Weights of a small multi-label audio tagger.
Training: 7600 steps, batches of 512.
Rows from block 11, named by matrix and row number. Rows with one number belong to one neuron. Each number is 128 + 32 x the weight over its row's rms, rounded and kept within 0 to 255. All counts start at 0. Numbers have three digits each. After the name is the row's rms in percent of the matrix's.
# fc1: MLP up (model.blocks.11.mlp.fc1.weight, 640x160), inputs 0-79
# fc2: MLP down (model.blocks.11.mlp.fc2.weight, 160x640, transposed), outputs 0-79
fc1.303 097:125093080123108117099187064110134135157149118125111107112142081098143180126130132079165138136098160116086175130085122060155067219093111126148194086159060152173109166106111112165179108088124094097131121128149145098136143094125111135113130151
fc2.303 106:151125135122137160132143148150128129221165075124133175142161162132112129108069097186108109144145209133146113169137146157133112157138116168116111149144153121143152135158123113143162112140114102138204080154136206065130139162059135060164090112
fc1.304 093:101164086142117091145201099078143126168172092074112212131116146149150136113106139114075148146146179150108077152140137112126109095124126105143166054085131136111108245127135091139107165139105153114125161123162134148129057143113139111088122103
fc2.304 100:143168137137101126086161110153137176178172170164094101093099112128139160153149161074109142139107127113113114169114141127142110132090143131097153160170147097133111110178142110075081154171109162108112152083196195139149133150127188160128131089
fc1.305 095:092122169169095137087099146162140107100111079116118181084119122100165181150150144063149149101108210125143168096136148068151057187121118154134148119155116136193071142058085058084094113151164061104131150110115155130112133089151132137141106148
fc2.305 107:134070066165121125154109141154119149156139083133098151202127218107078155119125121139112113145099117118155095104144105141127100139099120137130164156150190105147158161065195099170067080077166115154172130125073180085120181117112153127141135116
fc1.306 107:150167093132139052111114131100191113139074184107146175137102125152126068087088112196112148093167173151146171140146159171127111099132137093125191126098069143117128212112110101083136115118132091146113097131171109137127103159056171112170152150
fc2.306 091:186137084089149106082074125156154078114087071128094129168162111188137125135134158129135172131165080126186200115102106090157104137123164107138137121171102136126153082146169108117118142205171133124182120125161102117182053158116117084170123149
fc1.307 102:098156103171117133103161150172166072087099186100104122049122086108094179125132141175169111154126157145144091089191133137191093112106103123112166173088136136173120095121095092163117032132099116093059091112136169117130097123110116167161137135
fc2.307 095:133184112109098129160090133160094071066101141152115098081072160126152175053116124114128110068093076143121141146139183178111091104135134065128133207137110111100107096131124093139100129116095155127106155171121132169114122167096167135106115111
fc1.308 093:091097124069170122086134095121123127134127154074146134118116146148123125136072121162108143109152134124074133167092187078173109108158138148149140123126112125115112114133108128057145102138118124150128166134080085135186119193096147161097118206
fc2.308 086:102108121119101129139063124148127168155141107128118164132097147117139119142123109176145148177137135176129168126187132129059118080123121132146124101165158151156171120117081142110160131170140107099150057086099143196078159100100142151103145167
fc1.309 109:096124091118127132183129126098177078044199142102131135131119145132110112136028129106137052109170147146076166130145136152175140124162141143121127157137140128075067115145144159096133176066150074102127151156134197114125123135131183115136110144
fc2.309 104:118067108159142201110116188141151106152096173113139119093150161087154175106148129115165131108098143098154112125130081099101127136085095129183165101125172162086130091124086146212134120064164125104113161169082114124167119092134125153049171158
fc1.310 104:130150074154161149123128134101134134101188084111102108141090028185150123087118124128099165149143140129157081137106178109127069129107139148189146126125114209098135161129125115086088160070126147169150133136116111137110168119124117125164071133
fc2.310 114:176165167110147095110115153125079102160096180058061112098089122135151141160119133110178128147178108121087144147166143177153076145088092148184123098121132117101108116105057141117134122114145110195158106125114091123061131090084157097150098161
fc1.311 104:188175085160157141130134117124149113147077168087115134123129074102109087144147211117102121094167135176132149150110126062101117133110146152127110109151088165103158198075144067089124179105185076194121153137128121115126126081130184096087072154
fc2.311 108:075065156141146105142162130102179055068120108133182158212090175165129130182092130170113134102102151148115184110097154104166150078100103091112137113110087112115121122151114110049140158136061131097153137114152087082094157142050179122114112137
fc1.312 109:150108127075149123111163130126106098122081132120155137054135141150141055169157233141093127145163161236115186080122097115163130140120154163147109111175081170100102123137127134135136127117141088149138115128165123122126129149120109114180082145
fc2.312 100:124105080182157138101127137105137198133195165131096117136138202092126122126119113168187111138151077065113173087202137103106175096098118113144081108101183119159177137164162080082121173098134116111114168096131121116170135179155106128097182101
fc1.313 089:099082132112125110133113133095161080157103094098088094069121147088183139099103149111175099101158121161058131197084160104109113124094152156121147175144174122184116130125112162106068130155081127090115141119141153148167151095068088150146077086
fc2.313 101:127109129124109200161072098094134149197089094127149143098122136107181154142105138156053114149107169126147169063137106172114127119128147160112168169117141137178093144157097142114076075148123158172185145152167129179139118085192075098149171127
fc1.314 107:076127125159089096097097146085118108160133152099077187115147071102188147099147133133177123136106119087123142139088099131134164157125123109145128175089103155174106171073136081128162116166139111173093127151142044062153114122079114163140096212
fc2.314 099:115144119101085152185149121151116172146160130124106134143161136124140125124083099075107095123147158169156140102161111124154122089120096129142142057117105065094131104146136146137143140132204170175190094114128156127131116103150111181212124159
fc1.315 097:138105115103177083146184068163149106138139116129101100117134153179141119100106120147147109175121149132129166086105117140115055192133179130196124098175142130156148186151092098180147092130141092093081139134113129125116128146145079097113089137
fc2.315 103:138124116156135119161146073176061143145179112120173115153213172150116139164129173107111164138109141161103126153095064143110161115115135129091133166137114168076131138112130121069120104169131127067099165142202085127137098160112139104119180069
fc1.316 101:101111091142073149145150137123126073097158112159178104114108093083197058104102149132157165159115149135139171140123180120136137099125105151173110124165089128182131129109126156104113117158103106096095052116179131125147128156094133130126137137
fc2.316 102:091187061146216141151140119117126161124187148146094169069156147155186111148130117152194125092090157110097155154181125184103123061144144098159117111200133085093103138141133088157101134147157136173115160095186128095087152131126134112150143096
fc1.317 097:097146166145116113111119097120162174095171084128197171111110144116118096135125122176116097169116162125108160147106184138164121135149142115127108144156059133073127093120156102096101076163137099141084181078169110103150109157137170145141114134
fc2.317 090:123151076152134155161085123101139067110055177096161212120170129162109112161096105106179127124130132136144176070138122154166126116190100123091162115140090063136102135138089131145128123137098157101127095160105099159110152132138148208170142158
fc1.318 084:154100117187146145154179141174085145102127170101140202076133181181152131112081133166165136066114118103123165132185124148102060163130118125124135141143105136165151120136155151002148126155138128117118105145080151089147135117091128110148121144
fc2.318 111:171124130122102133095134120201111097105125122083149109131138122076068093137134123119147119152160107152127140139117117113192105173131121129099157136177098141114186129153059155170127141145094103115125120143237124165160141087133089083158154123
fc1.319 101:170123067126112129111135171128126145161098166090169160162136095133142078111113149172113143101176116153089122112062121127145138180083127154104150110175128152102142142096144120126161084114154132068077143100163120124139141112123140122083095060
fc2.319 107:119173058147166144147155125083108145134119100154141086093185115155182099165127154161193172129085159129115110123172099175072138101149174105088130155191076148128128131147126179197129109196139125116074204130168145155126107115151097115081136156
fc1.320 103:111176163113081142105139121145157111138155124112201104167087120157142159134104116157080051150168120149114076138102179099146104134094133168176136147146080134202123104087081115124184078123099042116165177096142113135159107154152118114106168096
fc2.320 105:164160102138135094113132123125119133094077144111174112144118149105084124133165142221111109180129190104083132133172172148113113171134157100158085106170152099093160152171159090121126155148132102086113103123108109191152094085094137110125178150
fc1.321 104:162125170158124109159097121104204092166223117099146153178129190119139134145103180182133076086150087121148178185148114094088201099096135123151128117113095156169122115113068104125125112147109119135146128121174057098138129164096154118176151166
fc2.321 084:125117187167140164052131173151048154138126182106110160157112154144114158144085127110142117094126187147110155160115195113170135104124122168090169144134124114134144183156070113080122146149114127121118140100156111054134124120119118106196106121
fc1.322 100:103091135118135046087111078130144204154124130080143090082102142119123127093112168121107145088111142150167188131052202100123130139116182139123138162146096146098097101102116129099111118087124069159151131101112059104175147095155173124109149174
fc2.322 093:141115102216127181133095149096188150046168132140153151125137188172125130141140072081077096147123189163099127110139080124110092158168121146142183121133121184098130076144090081150106152188050114134135078090167116105183116078110154147125161149
fc1.323 103:130034156176137113115136110097106090100118051165166170089105112120122156166114175117142124134086136136064149150121108052162169167129153121193103081111139137152113126099050166061152102172105174173118162080161183060137094133124134151128118097
fc2.323 107:192168105103110124124146071151129106112177137179109073137203125160082117142184156075124132155103088175135124114064158147135099166143132128126136084102124144075134138124141161176108119125151164101114196087155125138117101161061088134154144161
fc1.324 102:095164156164191101109183121149103160141172093183111130157112121136131103110061124129136062136137164142058100161078101122093150167110142155150141114179124127136135185141109153112087100092085145094132162104128097177182060156138131060118119172
fc2.324 082:123188162130180172147119158103124027145083156103115167069154139121189126124144100172132146087135126104107157095140135146154117108171138131125080146127169114172115170130098071115143168089123143132121106134101079112121125138104179128117151110
fc1.325 097:130156143151151148130107134118149094136072104046140148154107112147159073131116121122168173135152149122140090209071163137134161166139162109080116109163138141136078156115061086140132148149128107110168081092171124144142123145048121102099094111
fc2.325 111:173132126149083195155102133085139119148098151109108138101115117036130161124143115165167117118149116084050083145134127151141131128157086161184123139115163141142075124105157092062118115104097194121131181055098116167161133160048150088109148100
fc1.326 098:166084140156115115099171131149166150129087206156083126153117105134099130094145209092082093086138113070090145083179095072141088135154174133165176098105124134085121117155128120117130142139152131150101166104157145177160125169104123130121175136
fc2.326 101:131155138117136121163125173064122092129123134094175090116130144113110138146123103139184148141127212195094105090104176138107119134096110109086180109088116189132103148125097121111158107139157083102138106117130128142098152082153111108119105083
fc1.327 108:121125124145138076117197121135118107141072112124166140111122061174129143122126131101085125156111137155109098109170135105110150154161167151102138129080122148156063160150139171090080072086124133156093063080128151135108124113085092193133127126
fc2.327 105:090107100147097095155097094124101108155134164154131120174137130145150125124191111063047144126154147110149074140097071118141150101134096103112151092121206089166119092088095162118072120115160127183147067125148137089101108053103143133135112171
fc1.328 103:079091081109086132113125137121158148141137128140118129100110144087143039139079170077146153116126142170152138147137126175163133120146126148093147164177082151073066142170058115125160187067112058112111135117149157123101107056136165118154139187
fc2.328 088:188124109133115116084055139150090123139056155069199150082128136133143120093107129111159097136173117130110156055134177115115087188136105132173096109106139142076195146113132173118128181101092111138174111159097087139128131103155132124122173097
fc1.329 103:089128138120115120151141142164144102090104147038120118212089105132086098134114135180110078115097122101077117127184189116141135136134118156134126174090167114192157105119105118117085054149060138133116157117158134092148133087114150120131082123
fc2.329 107:102171098112126122158168096121177131104159099121114178166107184144111125127147143132098102105145155120136094145136103141186144144161138123153113171184065118110040104190105104124189082110153144111145139146124056096106192134141160157132193117
fc1.330 102:084138167098163140139130123193106114157117170104131135094124027116152158107116169159162112151129115148096131152094047160120080162140160181126143144181096159151134115130145105119099089135104113131122081146107103184149081178164154122079147108
fc2.330 102:141083164111107119107130151161120133074141078146120083096122123148130187082139142104155097143113194127150211144103147158156127182100179139169122134064127161105151136099160182099135090138145142097184142161187140156162139087162109194133120134
fc1.331 102:155128052141083124117110136131131169152147147126184125101102135083163138099129203090113124140147105122123106071123170127099146121168148168080181108073089146113074114131117120123131088158137125124136093054183127112154134130113113104143162125
fc2.331 085:127120134180099159167124138068128133071115131176139154150097075171197131116122148121139054113157171158107170091130167127128096109141125135177087118168110202159099137099139140144077192135067085140137095136094127104101107088149121179053106140
fc1.332 109:145151117093128148058183095118199083080159142092126169143152101134114161076126127127096156127128141094115139126163150146131144107106102153167143086188139158062139136121143136116144157114024176112104166093143107141124133086135121181114098123
fc2.332 101:123106116114084154112133098106152126148170102091141125180094112095161136117093138152132167124165114143138112177088072125183124140159145116169134108077119149167159138151157114093189106126081121142149125213168201124125095175069093159139113098
fc1.333 100:162143075186105101165143096134162119165118108136093119142147156139122136098098155133157090145186149140139110087136101080125152133123172157145147107093152152210122131120049116151108139090139033148152090105139159092127133135157162135104089136
fc2.333 098:095187115194115184128130186168148191144104122134175101132107180100079163109153112146155123059115138120126133146209120158177126091178119079093079092111114128107111136140188136148155136103149094113095150160077173149120098122127134148139088186
fc1.334 101:175181128149135101025144110099114151183141144151093163080200145138090104151126147135126079134119142214051136180130120148135073114131133139123125095079069137154171210144155092157078133130121115143180121137135121146148114103070137172137165143
fc2.334 097:153152150119166119134140138136134144125159187085115143144163094152174135133138117120046131154176121152086148161153120145141093143089109124143123127232158117134135115128100156101101127081176141161200109120121126120162175138059156078146135166
fc1.335 102:149107123176148098160107094120137083117123131143189116129101157168075072145085164186129113094116178211182172146143160082113106129127125093139118105100143179108156157075148109130121072075157098138130166122146092056147140073104161153138168099
fc2.335 104:103144082122139153155110208135136186117130102106078051119117146119149128122136077150150118094149145134140088135129226102117150099178120124100152142115088101090124127180141113116191119149156114079096131113104137140189076152099092160109121100
fc1.336 107:104112118152112115183119104122138085105145207111080138129179124172167113138085135205143161132071128191098185149090095153116124120129171128124190119121104228089120139090119114114125110139026156085184161109120130153125104105100108093168080154
fc2.336 095:139137108114106121117092148098131158135116136080168125130111105064178131120142148171172198047131063154178145070196171139158138146159129114137136154164136115150083143118043141118172109093132112058169130180110137110150144090142088178086214121
fc1.337 091:131135095165170146109148131117126181115121143150190107133138134151093160084160150199130084172131109112154159091125231141105086113156128130105158151150106106198102174107099151138129099117148102142148136110104113083060098116145144089160066132
fc2.337 109:121084134148117090106147120155152134158124105145103114157142140160146105069130209146110147172134117140173139160105124095110172121058187154133100137203139088103141044099143043148111097185141106076111181165114111141068130131126143120185108087
fc1.338 099:120156203122131048129103104105125072160130169091132125117131134124131110135112121122133118139143095119068080125149213076182182170118132119180226165118130114065107108132141114156132130110145112101149115084104115175120130191105083145102137108
fc2.338 098:136114131125089064114117125117156139136115119107126184176125140094121137078126149177185087161204139105155105139115120062109116158137090118144190097168192127162110098176099160094034126151145109099132158070141123173122104062059129147061153160
fc1.339 107:081136121110126102136128131187122153170137110118117122090180076141163171151052124199176124130170121093138144142146110112127155102131119162126148104127130149132065139063081116122087117142166102131074100138129047140147156081099187075152159212
fc2.339 094:107124171129129105160154180170073085102137172077090182113154066111132101149126116054142121113156200107162131169168114140173146092156158183171131123105131099125126110109135138183147138149157076187151185151113116107093153127095113155101111155
fc1.340 110:152083119186126055131139115157145154139209190063104161095150112149191154133131109111129150104143114117135174108124142161064172111153151104129134070170167217108110179095129165087151123105114094130148116084110105062118092129117091135109139136
fc2.340 096:121100103136159148180127143095157160094125152097145165152105095149154094143178189158158151139101071139163094073137139181155126099133114185150118100080104135111079152129130058166159141115123185136140164177148116124064144081123114199146183120
fc1.341 107:094129095161132056129156136169151059105130134098147111114105092200143180110111124102141126116081116146133128172154186121139132189074098149175148132082096161101097131151134190083116186124047186099077134072149113144172132098109069152099147106
fc2.341 094:124190150161021113089082158124122116163097127134152166115124203104105082121139136165106159144158163185095141158095129201146118108104095129147147118133159133116090107105127087204140095152107119111078136140173134117053125087155125106141138133
fc1.342 089:146119116158098116083140183133137156111142086148192155202155121130196097153106178161105127117123106128116089106111161207153120135108118123131118105177119122185037131120131106150114070099080080056138057088125126158130119144046134164089136132
fc2.342 096:117132118083111174145118144140099115148141156107118094079142074098116184093105130090093119072127062193169102178136131105150147073090128163120126148148164116128086128136099185135158109108126118150063151124105165178122122160135104146124089089
fc1.343 093:093086105131100125119134115118104085107165143112128141139102125120096106072139158125102117145087134111160144149105148108121102144116172155255122042112155191127084158076046161070102158074118106089134161157152137093164132155138186179102113181
fc2.343 090:133106138115087144160148092143102162113127111149188108108164133087109105127173118150150169118092150143099118128125188114169147158139151099121132146124137036108155151159154112136157139157087101109132095143187062176109148140172143095122095122
fc1.344 104:131141136155160120134166117118145130150109145128118156150152108091134029166106197121063124127086180123120122130130100156095094195097162136196100132144134140160116123125098072147120156092124113156124126156115086051160126124108213106118150190
fc2.344 091:132134100184116131184119115116200133148136097137115136175176186134097106167106124130046180174090187141129093167114151118182129146101121149119162096139072104137146086114117101119159142127119100093171084147177132070097096074079123124131123101
fc1.345 099:161055129159075103137113099108180085127088154140138111187156151102196125172040152130114070101179102149155150100091131124116062101170133138072125137173086114201059130123112077124165130148126102136170122121183130116127169106103123169190139131
fc2.345 091:092089127075127192075099131143098140108080159118127131149069098082125116123194143122130094114127103145145093121111150128083121110126092146110137126152126165175094182133103148114150156122110139124126095125186108195077196109132132156175062123
fc1.346 097:074181076172099064082137122184130085128073131106144151127129064201147153111118132137136164122087162122146078112117114062103146158122128167085131161113113147109080162111093103093131127125150075168135155157159088172131124179148145151149096164
fc2.346 108:173135127093167132192108138103132119120094102131172175069182138125123148128168153145098146106119125114099171092132144110189083080174014129087161153119164136130150095135150112186106098117151126110187108165167134183161109075132163122138101120
fc1.347 104:098095122176099099163184114107141083165149083131115167074151133092108108101134244133180146104103163230156140164169111156091138183099128099097162147121110141141077164148148139110119090092138133117120156136134058072111156141118145179120188125
fc2.347 106:111131123134128175146083149137124130096058157173172109053145094128131118131184113182100094153117073118119076160088143096142085139091144113137143152147229104094131135066100144111073141155153128196155141069136129114151207065148149123111148143
fc1.348 107:209135146074170123121161067177189098141118189072111148119095143122096126139138105124131135097166210092102116145067096128151162089128151134121187071165100146175148126135127118127057136153172108138158153156142131096195124168107099108130079149
fc2.348 085:123133056138158158128084120057065134155040150176117132078136160092093126095131119089083123149175139125131138083162166198123109129145112127110121191093183133090170173119115113074067124150151092135085103072100152111172153069133114128163127114
fc1.349 092:055141117092163110146191167118113098123121131152125084110149156184171133106109113083090125133123136121116123129134152107152133154154132133149146146215136112161122150129099056078102147149154165104094057134136142115151131134122072205153155128
fc2.349 113:146128122084108106130128091179091148134180132135109128134122146087129209154117135094128128172166125208065155132130117126095146132088139151161186102072131117145125135148225230138079133098166174123136134108135084138151146100148081122100135071
fc1.350 078:113181114136156119121105153105095145138161162103105140126162133165130128156124156138164174067177117155037101124142102165211097104142117161141143173158118121153101122124119135107061120109108077137167052117137136141134138120145135199151089129
fc2.350 109:153112106119079169129124136062172110119159102144098155154113132144143202149146134163101092099093110140149118163155135105108081110140104152138115144114127146163112130120110116113088094171193122134114199098154098187156145163120063124159117127
fc1.351 109:128172097112091134172114113148122143105078136141141134172096084153126123166068096141095104085194184099044112087110134092103078212117123115165114131094128164197088159110150117056128112162132165126081173128111164179164146107115121157103106127
fc2.351 101:125185128180151139115143162128148093117148139112126122123144185111108087116139147075129139084123131182122087171108107153119143083068176113152133165186095132129042069187088162153175155117119112128097163192110156105112180156141133118115144139
fc1.352 083:182157118170150116104144089119054136139124165139066099100157141182192158176138134127181181075138122149078167103115202166088126131142115122153154143083119142076112127102154066148140148156087144184108093094193134107094127121084083193133133119
fc2.352 103:136152110096105166065121153067136118108118141113132154090114137093133158160161124083115124159110141165109109144069183171156071126120066139067102148123195138180077168076062152130121080127109173142170099087141151135071127116084083147206093142
fc1.353 101:075083114147102133121092097080134112139148112129184146128019178108141145116098150114161118146109162149131137151116095077101110087086188149153132113110137134078056171114068143105142145089144138145112143115187155130161087124133148147109130123
fc2.353 092:154050157114130169163095078135153053136106046139141129190115197060093103121132133106172155155125122115136112095116155163151137175157104120052148107142124115079115124110154163123100143156023106070103141080140117161109118115124168115165134156
fc1.354 093:160063079161090122097142100101142154125168129121151131141117150123121058172094173116083186122108141152160117109125122119165123158158151171204130149111094168131122152111106138139155125138155139119131120116132080112111103066126092109111099088
fc2.354 099:177163096107170133145127118077160149181080126190124110130168187150096147168132074109155155126176146121160165118075132097081061172105120084172128178136128105098075104118107064119116158138102108124187104078108073129135107127077189151165165101
fc1.355 090:129073116141095133155120123108129090164064203142106139104083131155119165099135134109126128195131113124164210113114142110154123214123175169106165143059097138095122093120068117155169178143089125128114136077175115112161122091074169162127148139
fc2.355 107:076122117121109148180105124129082197162102141155131154180091117133160151083097112084118074110128122127163105119104112142133096131114114151165175137082129116094169172099126150182102130077184171170145149162124147144138211153185157181119112131
fc1.356 098:145139081140104099110156117106113139113099153058199175098065067146141081104126123145142095115133149103118147196073124098114183124130111140074120147107116164094138119115109068119097122124083091181134155138157101081134138115095176182084157133
fc2.356 107:157120088112089144192066097129136141125124124107120096182144152122087106126170140125140161136132062167170173103102106148092112131140147104220120152078101113113127096150094100141150116146157158148160102124100111096175119119183141131149097064
fc1.357 103:117076136134147131130116164170175084093075117051172164079081111108126103102084099132136114114135110157046149161163195098105103155104182135131247101182115152124117170134084123095129100114106133136154149113140150123131117119107098116185056105
fc2.357 108:152098114163116063156111132125076091153119098060154094153121102158080099110135203147114116158129158167150087136113127108090116115146084159137171122133171088109112139067112185116138168110140164170138050150149139097142180099134131182123183133
fc1.358 093:131155164114077144155147055089154133103119098110162135128138104165109165143147144112138160150097116129054092183075078161176098105125166141090142096094107152110109133128145140159116109092080139128081085155137126072127141166150123068135131143
fc2.358 088:137174122109145128114169186123133109127053124129117145105115128168157079133127180164130168159151159136183087121136087091146093124185147096090134150162099114080137112101107070138084105116144111106125135157185132127118185105089194129093103078
fc1.359 108:178180094148144122112120101165166110102086109082161143095087135050112071159074126174161107144149095191135135110142155113174139148153147204115153110086138176132123114124122154084049091059066138163138161118140067103161067106110159148160159121
fc2.359 091:131145134117124129123098082178113092155140145149152154077156121154107105136143176132163124112172117166118115147194147119152126119148132072127164140093065097089147100134137056148103113074153086080106167119138146191203107160205157109088149156
fc1.360 093:165040142114180132121158131121151084095134157087097197140088110113126145149124133134149120177135092104133096151129136084126155124084178134159150123150141170128025125122104131122130096099146140082154099150082139156128093087109113072134121143
fc2.360 105:150078117158122159126059133156144117076147132124145129093146140100089166100165167167110142139096150116046171097069109182088134162183177095091154143119140127039119146120099155068150103099110132114075117108078098153134099140135118086151222118
fc1.361 106:075074071181170124083134155133099147058150114155141096159140096101095109147053149121186067097159176127141113170141162118126104130074155188167146114078093129171121121139155168153108098084149176135124099141142085117118146111106169120148098111
fc2.361 099:129108131166091145140152149133131131093170143115073123056107125106122185142143115195199134129129073087099112154172066141151080109138117153132121151131087129118118133173127159164189063155132112093087178104182115123113059155056037126083130159
fc1.362 100:109101066162092095083161139096089168165162112123163130089107159193151118076117122151163081104106175185126133138139098085099162135159113135197156195139149172053107190127082106119059083136116100071168103114127115073194116112126133068104163160
fc2.362 108:147152104104128161196150147123159079103132118161114122143150100156106155113163116135157122101132133111155169126087152161164139118139170108108142182138101174128101126192086114131120132137087130105135125044142111145114135143151156142125174116
fc1.363 107:124076092126123096094118066157155126089107156085089140114118142095154113201145114133133104124141135098101146138081100137168147153091164137124148147176111130108121160096152147100101173123132122183093117115169115103191107098105128144138140146
fc2.363 122:129164115074107115129129149163118166136130107148140106095104095158135157123107100127131072124106176092125158127112047160165123134075141143103132112074192141097146167124108098074111099124125131148160111180134172121168098101160131122181103141
fc1.364 097:170094136222166130068124151086151165124175149129117123175089128091147145090161160112136152075100109144096118118168074173107131118131121170151220138113084129212150169125146147115154092129122171180105096113133118093119119129105110153167090118
fc2.364 105:150119116094111113121091088071126108075177074130165158113105109171126117168140183119139076080121082116087118160133058103163147157168107067178097081091144161087161096092147210145084144082187128165140162179141118134156169115119117159133183082
fc1.365 116:128104068154102090055104145139193111108173155100114149141098123133102112093121146125084122149126127104117154127128084151173116233164135105118199087071159175109106203110147142082128155052148078061131103143125123077116091109163169155103148120
fc2.365 115:138109099104124156075097154113135138130168160067158105087130160132178121130157157166171143113168115119137076165129193172095126079128143061138088146138138103143089103174135124125198136091073113124090146175154147047106175110119151121109171103
fc1.366 097:127164075099109125102103071139098141074107142155133126095159124102159166120125136110121154156133104129168126134123141097136093170118148222112203090139060116193082116114142127111120157120085158129138075101154144155158102130084163079094131182
fc2.366 096:126109127175140070128183166189179148080092142120151115144096155189168119127128122110097115149119099134144143114058119138124083123126242169128180114185088154114105186116113123165111133111140085129112116152205088107125110177118166091130097160
fc1.367 092:174113133114130165151096115171142095144159111048167164097117147163167124151144146132082076159149169104050153145165092106154130126179132121187189146161100141108163157114141090130136086031061116147137128129099169164101129149173117070136138112
fc2.367 100:129158127135109128105115159128144136108147148143152136119140127090161132152103159086143130193151173143174115164090193153079084127158192139113094161155144150131170135124124182131162062159156169174105128192182176184191151128190162100091107096
fc1.368 096:103155091149175107134089122139067152115093146139129137071059115189185132157092137079152071152111087132155132130137100162176166116109152152167115134116127126198048148123151159110059124146139157150074165115176073139132145138168159134099135112
fc2.368 092:116105108169144144118152054158059187055172128111135077118117157179171162103120096129153121130098178089133160194144204158135153154167172132144180148091111129196119185179145167132153173133178139131097154114154141138170104096098117154151152130
fc1.369 110:154082067167113150120174165174191131135187108082112195141100136118169110161133138119112071125101078160187142123106111164106131121046163116148143133112114140137073128111142119092109142051131113060107114052191156157121111120144168131130063156
fc2.369 097:128103160090095153122107100105067128124120152164088193118108167158106119113157204100179111147156133173111112141124137119187163140116126112100119158118162171121082094144127125122082159126108162048126112072130109131132130101134181147154126121
fc1.370 094:156068080141153140117118149106155123083147142104124110086108182174158108123159141152180146096131134161101119169141136151132129077148142143113111144163127132136048189111075069123122160121116158149139151084193127147141127101109152066125182110
fc2.370 083:109187100141129125153109069103168129160080150140124194166114149084107103211151108152101102124194150097165108122127143145144106182191159135150042155127148172108139161191145174086080125130115081140095112157121107160147135177077076122166111106
fc1.371 091:145113093158154128094132132106136066118123194091106113138085106149185070110121170119154171125100079170123110147140066129129131124163121172158126064172077137153112182169105119129106137060101124149161118117138171151217077153139163141096097151
fc2.371 096:085155103109099172152166124117091138107100112130110145172167121113160099112095161108130140148069097153119093137083103114090113146062134146115164124144138157127124134113159123143114147140131113062123123145187151139144146174130128070090108192
fc1.372 093:104127163140150105102163139156126107140173086122177132160133204126167138142114126111040137155105103115139140151157156150100135172127115151122195056116073142161082173140134099131169093074079053179147167145138154083124122127125128119141146113
fc2.372 100:102130146162090081086200186081108109128180160159167155090142147125102115107199151123115135127109125097126149097074141137144074168099131118200117109186082133124092100179125133160093132131134155129103113126146153132136154109096105085176159059
fc1.373 073:113083094110159118110152089143166081125115190114146121095130155111085089125123118111109119168134114142184164178151178110104145134113123157113141083059153132113139140116105130074124131127137146148149189152081086106137124122095170087122105095
fc2.373 106:114149152137137116117134163088100124103109115113119117142106161148046150138190193146081097138106122116132100126093121113126134135146148109148095155146137178056094131112163104160115124111170108152098141072085131137130166083148098145191118064
fc1.374 106:093092065134121116144113103103112133114168123123132197139173115132094164106106132116109129156165163132099110161106106060084159120123141164142124106089133109123099141070099151108064072113081127134078148152144157152105152167140189134158137213
fc2.374 095:145191080074103102141150140182175145163137101104104188115194147089086094184153126099103183143147136054098127145151098115122110193142091159150150144157161160137136144152110105114040132069121138173200103162132106154132125148089143111161147165
fc1.375 098:080153168126108125161186124169139131119143104132141210191127136127103126124101138131101062130117119144105107160174131112123101071162148121156221181099117128140146098110145174120092110108110145086087083146134116155190117158055173160169086131
fc2.375 115:115139147098196048132139167129148115125107076102134185150148106147116100152119113141090058115155104166131132133159136065146149059137092151095125119083176112151134151121133107112101092075156106108141159124062212151131148133138122144175083104
fc1.376 090:052086082127146131137132125155159084145177119103098087106085187135129096105128179156180037165198138171155174110104131146163150124133178145144144101129113123099082108131105130114121171145120094092159155039157079080096123093118089128103155142
fc2.376 089:141117124097091113171113077108064125156143089153126141097147116123084124086122179143129121166102112124200126120161122131165176125121194097124105130134107136066123112129135106167126113193178150107133156180187115136109148149174087146142117121
fc1.377 104:162093158128103093113127156142122075128156095142150209173115079099085171131103131184147104136164170108087154153135170121126146182137148106095140132117088126137145133096112161110091073127138089136157114128136134047122140111116123131143058091
fc2.377 101:115162125175102167151121107140132101171108128106142099106087146141106131133133110132129109071189140178138047126133086192108154151142109153085185141090201129164146161144135104104124103133114152168124099086146127119179134164136162136182124104
fc1.378 107:134152115117097119120102107128184153122088090104170132137110026058111091160078103130128173123141133144142121120111154101180065140143144135236154139079076182154133165095112158065125106084153112108135085160124138025159122125156133137151134127
fc2.378 095:177136110086145108123091108125064114138118118091082136138119106142096107183109138150147195138155176146127165167150118103152080111191112108071145146104092085089108129120095107122137120162069105107178136159166135129098136100172150166151125098
fc1.379 097:068131079124114086128096113127146144118096092124110160117088076124133142182120181121154122105101105080134103183162105086148103138080145166156159148147146125131101159122083120145074061126140189141160117113174143128141095066052109118122135156
fc2.379 084:075180158130083119098092125122079075165109150152105143072130180108108055126209116087099157119188196178166108147139088065109130155174159128119094127076130070139118077150163168124094121123092082177067127055145161098168173123155137133094121117
fc1.380 099:097125137124130128119163104115092086154183111030162198088078149187133171154103136110113141104136143132162193091191134096145144110108182119128147090062138157132140137138116179112079156169114141174147097121168118164139063112131108131167118153
fc2.380 102:092122156174106132080099072128123137135123112144146144108083224124115117124163115141164073160126144059102098142083146204097105110112127122112084110141136170172144145143161142115108138112116080094128119070118129182152092174148131153071150152
fc1.381 112:132123157201094116152145079136176110074115136132132123086142057137135148130150128144110136115115132149128148129092126053126060110088138116158205147123086133168148120081130087162097172127124068080137103097144124162131144099102144103162136123
fc2.381 097:132103121106197099158194191125050155167095129146144094151118101161189151149113127156120149107148109132150153132183173178138127094158153143085178160157164111071146160160142147114074091112166153184112175146127088160148087094095177133116135091
fc1.382 103:158119113113138130068108133157121117109135135155122151160064085193135131186081144136079118074171179095128166114140154150184119165114167171143206078075106156140105139071088085106072136112190158096105148158136163108164101063102119153094152147
fc2.382 102:145129114163137111090134195104143134148050095158143096134121087119079148093149088141121136138112142095082065118090172123155125163133090133152136234116118143127144187128150147130156116138126153146204120087070139119151166152090120109174158112